config.toml
arch = "convnext"
model = "self-supervised image encoder"
dataset = "larger renderings of crowded toy scenes"
train_examples = 45211
image_size = 48
crop_scale_min = 0.2
horizontal_flip = true
color_jitter = 0.4
cutout = 0.4
method = "barlow_twins"
isotropic = true
norm = "layernorm"
hidden_act = "quick_gelu"
mlp_ratio = 4
inner_norm = false
patch_size = [4, 4]
conv_stem = true
layers = 12
width = 160
kernel_size = 7
projector_hidden = 512
projector_out = 512
projector_hidden_layers = 2
init = "torch_default"
residual_init = "none"
optimizer = "muon"
muon_scale = "original"
learning_rate = 0.03
momentum = 0.95
nesterov = true
orthogonalizer = "newton_schulz_5"
adamw_lr_other_params = 0.00097
max_steps = 6200
batch_size = 128
epochs = 17.6
lr_schedule = "cosine"
final_lr_fraction = 0.01
warmup_steps = 1240
weight_decay = 0.02
adamw_weight_decay_other_params = 0
Rows from block 8, named by matrix and row number. Rows with one number belong to one neuron. Each number is 128 + 24 x the weight over its row's rms, rounded and kept within 0 to 255. All counts start at 0. Numbers have three digits each. After the name is the row's rms in percent of the matrix's.
# fc1: MLP up (model.blocks.8.mlp.fc1.weight, 640x160), inputs 108-159
# fc2: MLP down (model.blocks.8.mlp.fc2.weight, 160x640, transposed), outputs 108-159
fc1.395 123:148157125102131116127120136153133113097157126084124121136102115142155101149096101119112103158088093099146118128139127127088159160072139132138094125126094110
fc1.396 125:132161175136118105102127132089129134125150121169097131109115149150141131148111107139139105170109118073141136154104168167131135141101135116183165099153092105
fc1.397 064:181146134145143152120120084141147132141143099131110152144144130115131126163166099153133128164081142106114167102100140124126144118182124135132125110129157164
fc1.398 078:133115168131133154123126145115159133097145111118132123168108147095088137076121136124094175116108134134136189102121165084112131140135109152126098142083134157
fc1.399 115:131140122096119147115109135131092120115175096143140112076125076133107139129119102113167155113122092100184146109141108139140133078101154174110111152111141142
fc1.400 117:102146164134103142121158095121157145130101125144129152135126152141086142111118123105097141136147173132131104190130157149135127091108138157144131121092118138
fc1.401 081:133122129080132147113115121116148098114146108138155104130113091125102108080147153149115162110131111128100153133089151136130118114109152108162103152149124143
fc1.402 090:093151121138145116158151111116122129133096142062127119143122149139145128103088131103115158154090098157138139141104156133147119101120105124180143154090185131
fc1.403 072:131121137196116124097147126121135121128129110106126096166131138117112035115113141057163088134121151095121129137086166122100109155156108143058133121117120120
fc1.404 085:107142180121143122125123122148157101098134154134157102115142131117126137123101129164098155136117121093129133111094126114125141139137103087107177136121161113
fc1.405 188:175112136130119116168106173160146121152111110139135095125112177142062121156141155128124113118123140126119093137109134132117112128144147136109139136116146115
fc1.406 080:138159085190170160161151151107093093091132128108163135153129144141102144159135140098116117131138139142137170129107145141113115160155098112119076086107101130
fc1.407 078:151116163130162144136138118113134157106135148145093111148139126142091119108128080069142123162128132113128141106106161132118126153165169116051101145131185122
fc1.408 082:128133125110115137123151147105108126136116130100133163098149148147153152130134128175138115125154155132114071105105161096125115126107139168150113138137164081
fc1.409 124:144066138105112134168111134096127111099110114128157100121164102107150111154129131101175124142143107118158105119026110137136167136091108135112116122112121106
fc1.410 107:095109088151131127157156108140111123131133126116121135132109126139099123163127138095156161119143143134162159134093128104108168123168140136121154166114069114
fc1.411 080:133082125144144129157121134102122168140107150164126119099156066097128109117130124126125150135115134149134089174100132113129102101152103109124173157151122145
fc1.412 147:167144126127135146120134141100157099154135120138118141165138115141187126140128112123098106140109122151165113113112127102069141068091089149131123123121075126
fc1.413 061:128113145087170133097159080126145105120125126156170136137101093116107142116108115112145125072135140129109086165121155114149147096148132169142134126170100118
fc1.414 071:137114123127082096140149139118112124112193142117113133104109116117159110135167089125113127127127088117174156085117178152130137125124141155103147106145124165
fc1.415 062:144143104128141098129166142169119131144034102157110138146120116108130115128110130130132123102138134128207123107115109135150106140149134159156096125120142112
fc1.416 066:129066128152138132113122117137152121164142133132148108115144127154129116123137137119103151104180091098131094106110120135116183085110179141101143091117139104
fc1.417 136:089124121148146104135115095121150108126121127111121110162124104157121185135114118104136136092094146137150153139123088139176140140097125134167136136185152117
fc1.418 080:195115155130171103111131105134154128151114135143112111140154185116112132112095139164154130116124122113124138116104139127175082157148145147121135129130108132
fc1.419 103:139166132115165138138127144151128133129084161130138101114106122097158125147153107147155127124092137112155124082117145101165107116156092139146178132132094146
fc1.420 062:125131142143135126153096137132122079134146130065163132137107139159124159177139136102079131138113128092149102166094142095113141120113104131138101180095123127
fc1.421 102:152097135157096140142118143117124115116084109159100117150177156138114092145145135137116099132128173111091153161106126142123089128134105146136113162111125113
fc1.422 046:138109148153140149155081095106130082146143107175117172098167140131114178105144137148086128163135131124177139154109108117140145099129147129111167169145107100
fc1.423 109:159135092137154169169102136132128123098078163164152131120177130110127178129125125154156127133175120079133145115137109126114104136131144158152166125139144076
fc1.424 075:136100146150101083166075140074099156119131116130068153113156126168104142154101109083117109141143123101147158137103144147115094125116098163098101108129133146
fc1.425 155:176114136161104117088141147138122115124141133162112142187140099152137123097160112124099161130117103087059121129135113131102166114117111106116133111128165133
fc1.426 112:124147136109160132162118147107116099139045116114100132136127145141110086127143138120109156112136102105121169129128101141123157147116127129154144124122127140
fc1.427 086:137146155099146123148120163157131157139158095137090113165107117126121139114107114153118122121120108115157127066118113121150163104113147137133134117087158104
fc1.428 094:119144102130097132083133100143141088136114120133159103109128162137131102144127173108096131167149135173087150114110127123117157142091130160155110153128124123
fc1.429 091:126138132168160140145089151119110085131131172096122109119155094124148143153098115120103163149155134134138136096099153096112145152158120101160118134130120170
fc1.430 102:138120142151106126117157111136124103121103130128114098153106133166125111170139133147109143064144099178086177132143141153128140155125151159144127128124129133
fc1.431 094:138101103093091141158155113156128118139106131137132127139108139107098128175109136141166116113135146094101094126139141149135141108096160178136111117161167084
fc1.432 155:134123074133149154097161144153122155134116118146143077106146158133088142151082076105094134137117159126126108150104152071106119131129119123125101133142137133
fc1.433 094:137116083133104139134178176113119088133161102148173056134121172128147134100117123144127131136133089133087130129107105147135128128140083141104149156144138104
fc1.434 112:151104135050134116111111145121116160128139136110128164097108128153122165111151154099116109118122122109116172174121113108159143123099138107136096102124114167
fc1.435 112:163125152133120127102140126129125077186131155113128117131106176112095170084162154143098166137153110147131201139093155105080150134125139115124079119110124117
fc1.436 109:133146107147107076083123159128099131091138137140090125130135091124138154132128148096142166141116137179105112124109163119114123102143138119159136156156183156
fc1.437 112:101124109108118147115139124117122137170183179162115143145118137139164124134140178154168116129121102132088080135136078106125092126122141150108104133085164127
fc1.438 140:163174089139105119163139143120100155091143153151136141121124155108108104162133085136097138125172107131195144114127153117156131105150146123081104115121084130
fc1.439 113:081085097083127093148165178133114165142155142144139138123118117141126187093105159103100140127136132152120127128110138123119138127095167164127103107127143184
fc1.440 073:116136147124124113143166106106097144164101084157157155127131124135127112169128132135152129154141120086094103121123151102152143180114115131096143111153120120
fc1.441 085:135100138069113108132128117136163116117141124129141147167134106154123123116146132104171153103154090118071069168122105117092124109149148160144107145140130114
fc1.442 131:145131097114202139148147137098111090130120151121160143145139130132091137151102128114148135142155116122110137176119139144138139134116106149077136086142152168
fc1.443 151:131145141127138123123091136136113137172160086135174127125087147141085120152091100102104158108102167080152131106078134144108159132123088124152136117120136086
fc1.444 113:145095125139107139117149118125140118134158131133167124113127130127121163162129099141218115101134112116105120127128102151083109148148117169101132081142133140
fc1.445 143:121113127103126153130097100142112131140137127151126109108122141138171143156111143172178123119119140149115128146120123123085147116111131147069141107152154154
fc1.446 095:145080116114125154078161082141179127151139106115148150078145165141156147165108120149129138132132117187137100108117121129159120089119159126141113112109138133
fc1.447 121:162108142135164150170098093094128169129157131120152126119151114163113135140134120134107145092101146105126146133127132154130093122122103135062144072160153103
fc1.448 058:120106153147139151167166150170147090115112136110121127109101185141116133139127170118162139158126120132099134110099118102110146171150120153102126090143155130
fc1.449 105:120124142100161154112150131122123119147109129090124132206103166135132096121144066158164126113127102159157128085111119130135140143141130135134123110102130107
fc1.450 074:120100153096133121128134134135125164140139150160121116125076138141119099137128158112115154150145025123115096143122120141123119150116151111119112106167106115
fc1.451 078:101120097152130172133094124104144135149150154147108110119145109141152115170092112115139168150117124127135137158099163151151132134072119136146145149152147132
fc1.452 090:112099156120096148136134141117138109125107128110111128130107111154147122119126123149142124101113123148124143132125092167177126114138171167169128118149102126
fc1.453 089:179139134083109090139128105114138142163127155106154121154099181121130115157151148174139143139103112086093130116134103105112131144154147142121140091185124068
fc1.454 149:098146148057106116117105113130116126172133119134103138098129138106155173163130138145142149130138136129119116144091138173134108148161149164132099121083157121
fc1.455 092:095123161073143148148137117134131126115097158139101127153121131115120094151080152136126152114120118165113123150119102136080148115141122154171134124117102100
fc1.456 086:146130119104118142111114161111120112096115108149157127139133095127118145127124143127194108097135104081128120164135136093142110131155125126133127106152105127
fc1.457 115:083133153169072090093160090155108099104142145138122165119159134111178099174126104125092122168063155116162150103094160123104100141154140128144158087112131107
fc1.458 104:164158092166100122116112104120161142100144144181100112178139083141154128144122106147092138162136098125128092182099155141138070130119121135144122098115107118
fc1.459 068:130102152170149104150137154132103101124127128144143110088144103140149126124141158111110071102145155186119111191090137106162150097115091151077116113123139113
fc1.460 075:108140101088148148141128090124143157121102141130152134148087155109113185125157136128154151103089106135135140120118104163111082135128142180149094158133130113
fc1.461 115:123155132144145112175164156102109133104118136130157128131133081133089134161111099163168156115157140099176136158062119158100109111126094123110121131131155133
fc1.462 093:197164139125144130093103149096129146121185126143106070134135146136163140110138117119161108124121161127142126111112167117140160120115166122148089119121095147
fc1.463 083:156172146118164128186100159106089126127132136095112118118124118125101113151117099154119160144097128085145176096119110116109134121121129105132119121154130174
fc1.464 079:126161163110135131125148152134125102143076106118156109140133142129093139085086105160166150133088143096123134115109116084142114126110138121150125136114138110
fc1.465 052:159129125156129111137112122122107111130140144085130114111123158151095161136129158105107152196099145111144119117088108121140171144156151138100113160095138140
fc1.466 085:106138128125097121117123134101116127127174165139119101145104137121169169137116110145088119111146114139136112148094157113125145103129121144118122064138117157
fc1.467 082:124116096125107147117136139124100107127108094116130086149128081155131130099120115114170106111111093099108140116124090135126135126196099145187126122109109137
fc1.468 150:151106131116117117141154138091089130093122133134161075138158120119156192155084142158126117110102139118152122082102085116120111141132127165123155119139114151
fc1.469 076:117137132148107133124156155116138175108134100145112122129147184128134139175172176107133127093136104147116131119109147138124168217108105106091107093115191175
fc1.470 093:111135116135164172169077121104147140154152169125119110135138138130150155154120123115164102131156100097123141149094154116136168064127184150106099149149117090
fc1.471 077:158159101139158151119134142148136163153098116139094132148122109150131170137117165126127190113145181147112130165115089106121117102105103133142166133070172085
fc1.472 106:107155168075104128131091132161154097131116115124156160103150127134125130102124121118189103103150146117086140134125158122132108113105124125178156135157131169
fc1.473 134:098078131101081096126123134149098146064149144141113118110167115124131132114111146153140157137136161140147125185100177112101126128106126149107142109123197127
fc1.474 056:081190140091149114135163121123149140107141135139144139104110112128110100101151145137128132136104175146104122152115112175128153127085110130140111115138143171
fc1.475 064:151142135156111153128158135133121137124118130127137124154126172120106127116175174142108142099161108153139112120112112126110096131089124154113145094114128144
fc1.476 082:104149117128100130144141166139098112132134119146103148106112161097101121129118083092113101148103114136111157153112083141131147145131158133177093117118097110
fc1.477 076:135112144105093122131115123136084092114174088108115126112112171124096124090117145147128142115147099096147140137104159122137176146149143164122106136146109170
fc1.478 074:141164136116141105136121099134128124123120117133087130112104142142114119122129141145161180165102128141174127171097103095095110135141129112175162137138159143
fc1.479 050:121160133089135114138133129123139071108133133110158126088142130122124124093108120171140112113147147124102167121128114136142092148110133118144133149139106146
fc1.480 083:093153121053161106127197141168136114089112149168133114114094130127155122114100103122154078118089145121143122110128129147153106152138173152127114110128092126
fc1.481 084:120155107120110151127160126141156111142110143131158120096117100121112152129125083122163146117118136180121120168082139132162126139125124097114187145077141144
fc1.482 064:142135137145147120105147128100124118111158162144114121114130142141154157129132099107147151116070130101168181133099106112135135109144146122116099108109093124
fc1.483 118:135134093063131106131090092109172155124082150121124137140086170128097104143108146117157154123125115146124109121127106153156132148132152118157160143146092155
fc1.484 131:121103097117131157167144129129124140131145140103126147103146118150089149154103137128102127115122080101132110075087154103187142105140092137141135143145119110
fc1.485 082:144134128144136066132135111088115135139105128117118120111122142135131152119138124119129121175167085128158158153097172114145144142086112118111140094136129170
fc1.486 101:144173157135133136155172108140166137149092118134134150118100122117123145147105157129175119118091102099113095136143089147120133152132132105065123125149133175
fc1.487 067:147133137122109105101165121144081139131133093145095107171101165148100143096134156125160136147124113145087120103125176078140147129116177107123132128094193118
fc1.488 092:112162121078142101130172132118125153070137085137131155150140112120161151131150180181079154153157114119127138168116120120099101146140119125161182115107145165
fc1.489 107:123110137148148142100118141081183114155132104116111115130156123146163157161145100120106137125148104113139116166109117109138133102121137119101138081098123153
fc1.490 101:124156106124173112119110123115146114189104132117160131127150120110134108142086101115154126135190106165117128148120133109130137128136104174156120153124121123
fc1.491 113:148102125157099108159128140125105117099103090125119144106105117146167108123141148082168118125130109178148200112102127157120118119139076128150139096137158080
fc1.492 144:133132121128111130171174153151110110152135117124141094130111129117116118126141163140166144142121136099139102146148163140128127084134103151111122145128146123
fc1.493 072:127130150122141124102098138112128141115155113128142126145121112129192139120131099075124079145151154146133117127103183097135086135149122117107132064136113153
fc1.494 073:130136135156101113152127152116114078148151143123127135131170115131171175123154155131132125127158126124090140096090119118072150123124141114130084124124129145
fc1.495 056:109094142132092142132144146113107150099106160118075149076151139122114160127112124091158147095096100119160105182093139128128091131159126120105099092145126136
fc1.496 097:165148151106097139120181148121113125157091123143151169137106127148126125146122151101140139127118133135125153121089066162133144138157085094116163131165104150
fc1.497 117:165150150104132150158122090105105139156132174139133125115098175137134140181144148135146131081114118127086140131119136123109120123087104107146104164112070118
fc1.498 068:141148126110156086134142097147127095111160150138121105116143143154099109131101147102155116175085124123174143111110116167167144116182151120146111128150108041
fc1.499 087:124124106136129197118113121100108115145136119143113126108139139074140152111148132146142133140145132093106118132056157161141133127108112098115120128119120154
fc1.500 126:098132135152100099136155150144129126116108146111148094135134107135118141097138147136075120127130127117119090161123097141148166064097151138102091138101124146
fc1.501 068:132154148062145154178162135144122164137105102146130110130114148124094093114108143136115136125111133149138109152124158148128145118121094190133128116140146156
fc1.502 096:120151082118116110120101154154140082122136122144142143081126145164107118140163100189129141137126116123149132150101072130165153175197100174171153151157137138
fc1.503 137:124135100160096154143102083153120096088125157163111143137151136174172103119167150161092117126113144175107144108124120098113135124124103101099102167098139133
fc1.504 069:155122161135152104093188152127142149118166121114152100127137099143141093086160120112139149169129099105176100140100126168138173107126151124131155153123126114
fc1.505 103:125092121109172143094094097095115086151096166149099125115106115127140146130131119141126162168153103120106157094101142139135128134100125112123124132106122162
fc1.506 079:165129106128080147106118157086118127102117119135140153144091164120145108101119151141129170149063122129157109096111130094117143134120154129135129103101155093
fc1.507 081:182129118111153154090139115142121134133119116133078146152110105117136124143105114142141155169135116108118138137118168105115124140183154112048156150142126112
fc2.395 108:167126113110135129133170138172140089114139119155111178166129130145144078165132110136126129096114142118123111162099136133137130153109119127143140156160103144
fc2.396 133:143092117108100119162130121121162147115154132075108106181148107106176169150167120119117101136167155172132163122164130135152121110143127150113143109136138154
fc2.397 073:103143117095174119132156110099114157129109136127115095137201138150121148137096121105164116110162116124162121098114166124118127143101143115135155144114149146
fc2.398 084:157176130139127113160123127116136170166196126187101124132116079113153111124141158123105150115142129091108181106126121134100145163107163132131098155112164080
fc2.399 108:087150135155114119135110151116124075144120141104104121140117130127085105127117156113125137117090147114115172122110176130153117142144150151134135124090114110
fc2.400 106:088118195127140134128144123126136155138114115083135116147116088166099106154123122149100122090121121100145145145126157132133120113137121142176098107109119122
fc2.401 079:115152067120148098141117140092143162081173146143157128100099089136142166125157140150157143112112148124153156108156138187172149161126132119133133115124082105
fc2.402 096:152171112097113113121144153152135105127096091148162121121106120142121141164127111171101148148164126163105138134174147142166120153137126180061139111152130134
fc2.403 080:137102099097080118125115160179136103135103140148123133132147147170117135149145166166150083159135132134131106131183128143119149084087100143124111157147103121
fc2.404 085:139132140120133143139158115108133155148106062130118135173087150133148156167129143119136139133139102082105103125146124152114114132131117118098184117105150083
fc2.405 162:143169125108141109098152117149151113129122118162113160144122139079109132145128122189108122118147105173109118135134130105164107087093106137115137177172135107
fc2.406 081:122115099127172096085134115100151108149123159157095138114138106137112136145107152200151131176193124133121150148127150111167137112142073128108143151127107115
fc2.407 091:142134128136142110157137149115136088135103108108112164116098102135104132135110138160118103173102102145145147115191113134130146100105118100089088137122110104
fc2.408 110:093134141124157114126128082115108164135140123121097113103143130105097095148126115148126147107105158072165122063098131190151131110119132147120142147137098132
fc2.409 141:148122103146144136110146124193126127082117177126141141156133134084106158136135132121161114099124108119095092144134116112155107151151152141117160153145089119
fc2.410 108:154161119112183158135150120117091120158108116146138135096128120079148125107114085120119084132094121106155092084180160096131135151128134147124099110131189133
fc2.411 087:115094153122145151132078126105100067144144136124169118123124123097124163191130146099173171130189102134147133119135148123108179088120100113139108095116116162
fc2.412 134:102129155115134145155085129153108144108116150116114153106120126088119090154157116105148156118123149144114176123171117132102111172154168149153157137129108126
fc2.413 068:103115154133148131212132111087132189102138131055139124105146126128107140138137110125141105122116156107173093117093145127123126129110148122112123114121137150
fc2.414 082:112116110099112105158173113110109155152159098124153128155123128118126151131102127078142121078111129128146159111095116110126108095131161100154119098108104157
fc2.415 062:110114103122115123163127116145123180146060155128134130105083139132145130151122133146124116160139138136101178140129148170134162117129121128124105129135133126
fc2.416 069:130120131132120120166128150144101119123081118109162152108082117161116095150131131148100163125089099110133077115129171082153158141135152118166145119100149105
fc2.417 116:208145107154090116128147122128138140103148050164145175125125119144126132130095154132141128136174135133121114141100155111115115108120143117135127112105154131
fc2.418 084:104144104086120096150143121112133158094135101087126148135111134147151169180178107102117150094158111127113116117062141128143142120129121119163149125138131117
fc2.419 109:092129120109175126134127159135146153157103147088108106159122133069115089154110176127146132101147154160132156142137131140147091096136104143161167048121108130
fc2.420 077:154140133125165107081111151137119114108133128180124126116126156167131074147135113158092087136175154118116104128183094168093105123127095152137154095135125106
fc2.421 109:162092136105090083125134078129152109148127135143144129137109143150108165130123152139097118176167135134146135165101136094094154121128131116138139110148120155
fc2.422 051:149121119133139131117131121083120154144137138108088092127135121135129094106118149127081102113121117127101104101161129137120110151111156135139142090139168097
fc2.423 100:091097127134121134082115136103117120085067142106114125095181141116089115166142074076118094174136112143132142184133147122135138156144126158133122132111152104
fc2.424 079:145103164125102109130105166150104070147132137134145162152095166169116104130107123177130133144115105150083156126190127066144128152143121153114109144145128113
fc2.425 153:156098134123125128101113138115149104115059169130109110106144149142126123134143071128129138165168150117080139156191142139123112106122116151098164146168153130
fc2.426 104:135108160133131130081118158145115148137098117130087136086116112127095109160108102133125145146162164133133125115116145174102112143141131127154142152139120134
fc2.427 075:132125109124143113170134145129122144165148094132111121150090124101113124154134128119116155118100098138100133114124119097151153181119073150150113112152130099
fc2.428 088:113160142159132115145102106137146144107108116124151140099112111106161112145163138131066085111124124101123148118142097160147097091119131088159150164127099165
fc2.429 107:126137125115122091114113119119118124086136113113115116113140188146130142151158106145107155137150118091164071105154095146114142117119122139133118115140163101
fc2.430 099:156092137149102115141139123104102132151151159095135188138111121138110116103067173143125125089139074148121116110106101104121122093151176092114115141102111114
fc2.431 087:111083130125083125141136134131126136118170122103117093112143088149077166131155105114125142137121113123174103137119094127134093166140129095131118140081111083
fc2.432 149:147098110141154171116149111150125175123155151147170138100111118125160124123163135127125098125074147108145092153125145119109168132139149114104142165111145154
fc2.433 090:101163091099170114129108159149174180142133138128127163158121083103121146161160130113112129148148118143144083127149102152188114094100084155137115142142104130
fc2.434 114:160099128147106158137109139111118125088152082119090151144100130167117091110166116160134119113146127134144096101143153140152149118140129117165121110109120156
fc2.435 107:108125145102118106095130167143132151113150121173144154075138123104118154153176150121112177141104127113133145129173127080100113097109134137162077121117118122
fc2.436 114:162157116109127098115158150146092089127158101121152119144155165147107128151122143149138189152108140106142096121132140121110126120122130137102113118143115146
fc2.437 104:129122087131135133145139141141114125114123131120181125147100136163155123146123141100101123109076138111137140135082123125147130135103186093127118144125114161
fc2.438 138:100116132107154147116126094117105106154116127130104107132161122149136104111129136140108154089114090114104106151131160134125094142140116142171143147134154134
fc2.439 103:150140125126144134104130115107114106158174140106174118112131152091143162146117143176141116097128124132132087142133098078169147127138158084129145118113109122
fc2.440 083:144184159131112174136132132118088135139051115129139138137134129136111111131144109135184145091116112132101097134068118117128116134127113140123121112145149144
fc2.441 084:112153118143078161081170137117133174118142126167128134118159096191094123140082174133151135125157142106130118153111102148142109129157130134148111119115126139
fc2.442 111:062148152099127105124136097116134156158136139128115121112148096145078135153173141151177107137155103098140131154104106123101097087133122150146120153113108130
fc2.443 150:148111122147152150111142185162139153094080123149092151104150136127111138158150109148116155134159143086177116135141127135132175138174112105117094159181107107
fc2.444 102:137106094124091156122130150120105130126158119137169155107140124109141147117128129133130119125115118092088122108116153120159081145146151078095112155133117137
fc2.445 136:114125148132097117093150106134144135154119133122104141060135084124136107125173158148183148078124150158128207143141108102099120143114155117117095109140109171
fc2.446 105:133117128140161162152139158164148121106102125113123128130148120126135131149146120127117134129168133109133108095146186123164115150148151091170169155103098144
fc2.447 119:130106136095174173155121151092105142162145132119104148129129147160106100154094129176121107117156162157105144130160105121135119135097083123079099131157166141
fc2.448 067:174137127152149086079139112131188170135157144141139164123121099088102117094140142143135106164130130107145123127131122136130102100121163090103139132115111103
fc2.449 109:117170137121120166155161138086133144131110107144167187108142149106109120113084138111145186115111118105137079116087129121103168126133094166105109106118158091
fc2.450 088:149107116155099150137135125119090123163119136127145131146112128131139064122106141124145135112135084142119166127137152109141142121142153098166141150112122143
fc2.451 086:133128106084152145096087151100123092123169130098108155140130155116144129138147138131140149144128142131165148120198141119132102152145111143111109150118128106
fc2.452 085:157120179133115129144148149148136141152129169149136113173144144147147076178105087116139127111139091184138117098065137124153133118136150114114142128146090153
fc2.453 094:127167148124071131138122120142124142158082167168143107129162072138124103144107129103119099110131124117129143130076090138106124147083121132162125139144129139
fc2.454 152:110151123130142133114120100167122079115086123115139132128162150140165141120138130159115133099122148154099122172170111080203104110153122102160146097158118094
fc2.455 085:103135132095137128125146145172158161124109177118155139112137099111115153146165118143131157131146112092174167128083116117112122104125127134146179138147153176
fc2.456 093:116154139102099137150138112124124149144121137085128173096158110106112132116150108121126109130129171104135102124093139146199127129151073133133117126115115133
fc2.457 127:180150113116125142120114108160118129116097112112154143107094140141160120163109131127147082126159139154106138124169159114144150138102135129119162153163141123
fc2.458 114:137079142098098113076158122112122120123142142111164143121168126124110103114100121159148180174181152150124140156156163147165130084108102143143125121163103145
fc2.459 080:124169122154130105109126153074112114118156152134139106114119169099130126154108139184136119150130165115104084164139092164159136122138109117139142131128137133
fc2.460 080:099094062094119146159130124152142170142132161121119123141105108114171156095122151122106130132153134103121212118086124147118104183112119125160120166120153081
fc2.461 119:126122124098153115157147150161117129140148116152120119118154149112103134126104152162143094110172138075108103133157156131162153133128092135097172116090165095
fc2.462 094:120145133096184110193109136071141095114137142099086135118103116121101120170125162134169122110114137143139101144097150135140167114123142159136067162124134158
fc2.463 088:124118160158098112075159113119104122120131118141114108139149125093110076160104119127126128114182124141137117105125114117138126154148086125128145126138176138
fc2.464 085:177142133178138147167111086126113137106137125144111127137104124120105169132141100115158150151188141136145114139134133151168129146138127164132152137154104096
fc2.465 062:161124146097149125089102114137137110127157099169147140110126121108124139143132152133105142168194110121080113078162093114146134126094105134161143136178117127
fc2.466 086:117100147089107136156135143127137085101108126122114115153133158096155165141114131151132132129108125155137117164104150159116125168153122095151135138124114165
fc2.467 080:104155138155074149145139126146151175158128160140123127125117147099165124162137118129126113119129102129148094125124144124140143124087158142134133115136102148
fc2.468 154:118146100143145103147113155139101173092130146093162111131101121137131120086127132112181122125134172118116078128106126139124107133118138127139154140198144130
fc2.469 076:112113145138122109166122145143106099142139108121119134124132114188130168097072143128149120112165121112145165131145128113141172086147125092127090185123101115
fc2.470 085:111149084083077141094088142098142131109103149157106143128153144140106140099103126126118137111129181164111153134164146109084129133126144133123126111138140179
fc2.471 080:087124118154133107141150145128100140111108121141118157106112138148122133173110129156092184097123174125158130160112118144154111145147135145110106104128163148
fc2.472 100:139143137109065141086148121192136125133132130114095119154104121120102076152111148125170079108148146129173135157066101159160129097140144155125095101093141158
fc2.473 107:087161139139146141109097101138147075152129146121116099152153125145122137126088163150144143110086139147132110158145104130141162161135122088139097124131126103
fc2.474 052:097156124123151143178131150122097114129116133120135127113126142145109117139079133150111099130196148155189118132086084115126125127116102117123105145137141165
fc2.475 069:081119152098076130141145126116137165159134118126139096079113119108112184135091151131087121179087117116177131131088145169139124147134133095112103128147110100
fc2.476 094:131083131115129097155157121136117145130151153134134095122149100081119104120124147108161124119123128105142136099156158124122139078123140141130142127100129153
fc2.477 083:164130131118097129116155152126144118094173091136136116136107152141134154203120103110123112121112102104121135112131122103140144118111113134124109090124124082
fc2.478 078:161131189164166143143119123125161112131132077148085138131111130145138110139123163140139115148144136116111092128171101120125111117142125144128151113136137107
fc2.479 060:142094128083106149129144143129108163133130116131125159165085110141086122127129114142135108111165125152174091127115122131143108104124146156150107136143149129
fc2.480 096:186150111129160085170123135145138126136109155077136138161127129098118106105097116143137126102110125103142115150143110155153087132120182107161169137150133153
fc2.481 079:181124078125141072158130129157130113145148097143089145150143150083178129112155115126126122145097145113135142104183122146128168123125132137119160153131128115
fc2.482 081:196127101108151081179136129132151119143099123101127119097162140158163083110120154149146135130164125088100112134169152149109140148138118150132103109094121120
fc2.483 101:129130120149085139127167138099124140163137112148140153091127105147128110121146095157145113102162143121169134149067097146124166098131117094134126119171091136
fc2.484 145:151127132132119104150113120115134139125176150126097140118158134118085094145154143143140170089129124118133171145147136102104169150127098135124139098138195097
fc2.485 081:151127164129157119133087129099123087152126140129115141145089148141124130146134162100142090157123163132105103158163178156127143087120136109164137140112138117
fc2.486 099:124165135148119128131145130130075122158083158116148127096149147124093086070142110138150107122188119101177082123082137095142100162129138117149094135192101098
fc2.487 063:091153144161118139174151126146103159128100091132132140103119119181123171174108142139131122139048114139136105108104101167168155103127181125108101142111119135
fc2.488 088:125127145109147115100111126082171135145107082103127155091092136089144126083122117150127134128131145133160123106167107144114089140091170111159114119096125128
fc2.489 098:158106170140115151164123147123138111130124149148131113115090106096154134111099114111128115123133092146125069161201107117127128130128153091146127124144111164
fc2.490 099:130124146129133103142073147075123147157129165152135115079144097086141132151144143109135153120118104104114090143141147161100117097085126123149122122143122138
fc2.491 108:116148125102136100111148123157155158166123132156138132108159171114139113119108135164124132076157139159107166097157117107149167129148079129088103119126116109
fc2.492 125:144103140138138130133156133087168160161147102100106159160131092104091118070099147145109136131129111110133129148108106118140125108103124135143122136066164132
fc2.493 081:126127121123106109146126089155113116127141125139110176114110193117132147125122101140133063116037138131140122169133131133142127142112115103148128100090111130
fc2.494 076:111115138132066107034121154152130137124146101159142128096128168126159138106104118130132130112119134089136119087157139149122145111125142137139133117117123154
fc2.495 070:120140113114142107159126100158166131159153134118173114094126156149123168121155139149124152153134117104155122111148127115120139100128105090137084147124118093
fc2.496 108:131141153154141119084182122125100106119156087159127122111157118102171136134103138153115155103145134147122099138091182124068110140127117114160104162157093127
fc2.497 106:136088102122139157152118114148127129081144114109131127101122098124124180119106122115116148102149114093149107127107133099105139115098079106093142127115152161
fc2.498 069:172135100089186109189169153144152132129123094096154126112093101134129127133173143167112083143141099143121150109097134109133102122149119141130140120131108126
fc2.499 102:109100087123151128134136137128059153138162100134150145177126166137128124128139119122115164181101145157110133107076148115135149153126149100120138109138132091
fc2.500 125:123125104136094127155097133125117146106129156145116137143129136143096179144136160102124138120095155105188111159154138130134137149078172131170109082128158076
fc2.501 076:087180125164114124102149142112140144120116123078128106104160096141071135149149144104111128130138137123137133177053106121110105118096089129119111151120169134
fc2.502 098:147121160170157099102084137161188129131152151106126140154115129159157133141079108110148133155151095108129116092121149105162110090102109149146170116161131110
fc2.503 136:135103122136143103152142133107113107135122133128120092110132154140099158141152121137129119153140111151104133133121152123144111138127089172167141121149186154
fc2.504 083:161144144106177098169120096109120074134111110161108131109128128144083102147085152125189144139145137122135106130145107125133156106123147160132139107128139145
fc2.505 102:135114143078114108165107119124098157096141127118144121130099129120173183110122100072118134148131130109130137121148183108126132115134123140170138109140124108
fc2.506 091:077120137086120127156138142140106124142104159145079141122123135142125113166093117125166130108172164128099101154119165173103133109125096178134139142136140136
fc2.507 076:119137133083120122178152143128117145101119128138139095133158121141165143118157098106153136128139089123127154109144131130138127132093137125129130146130139136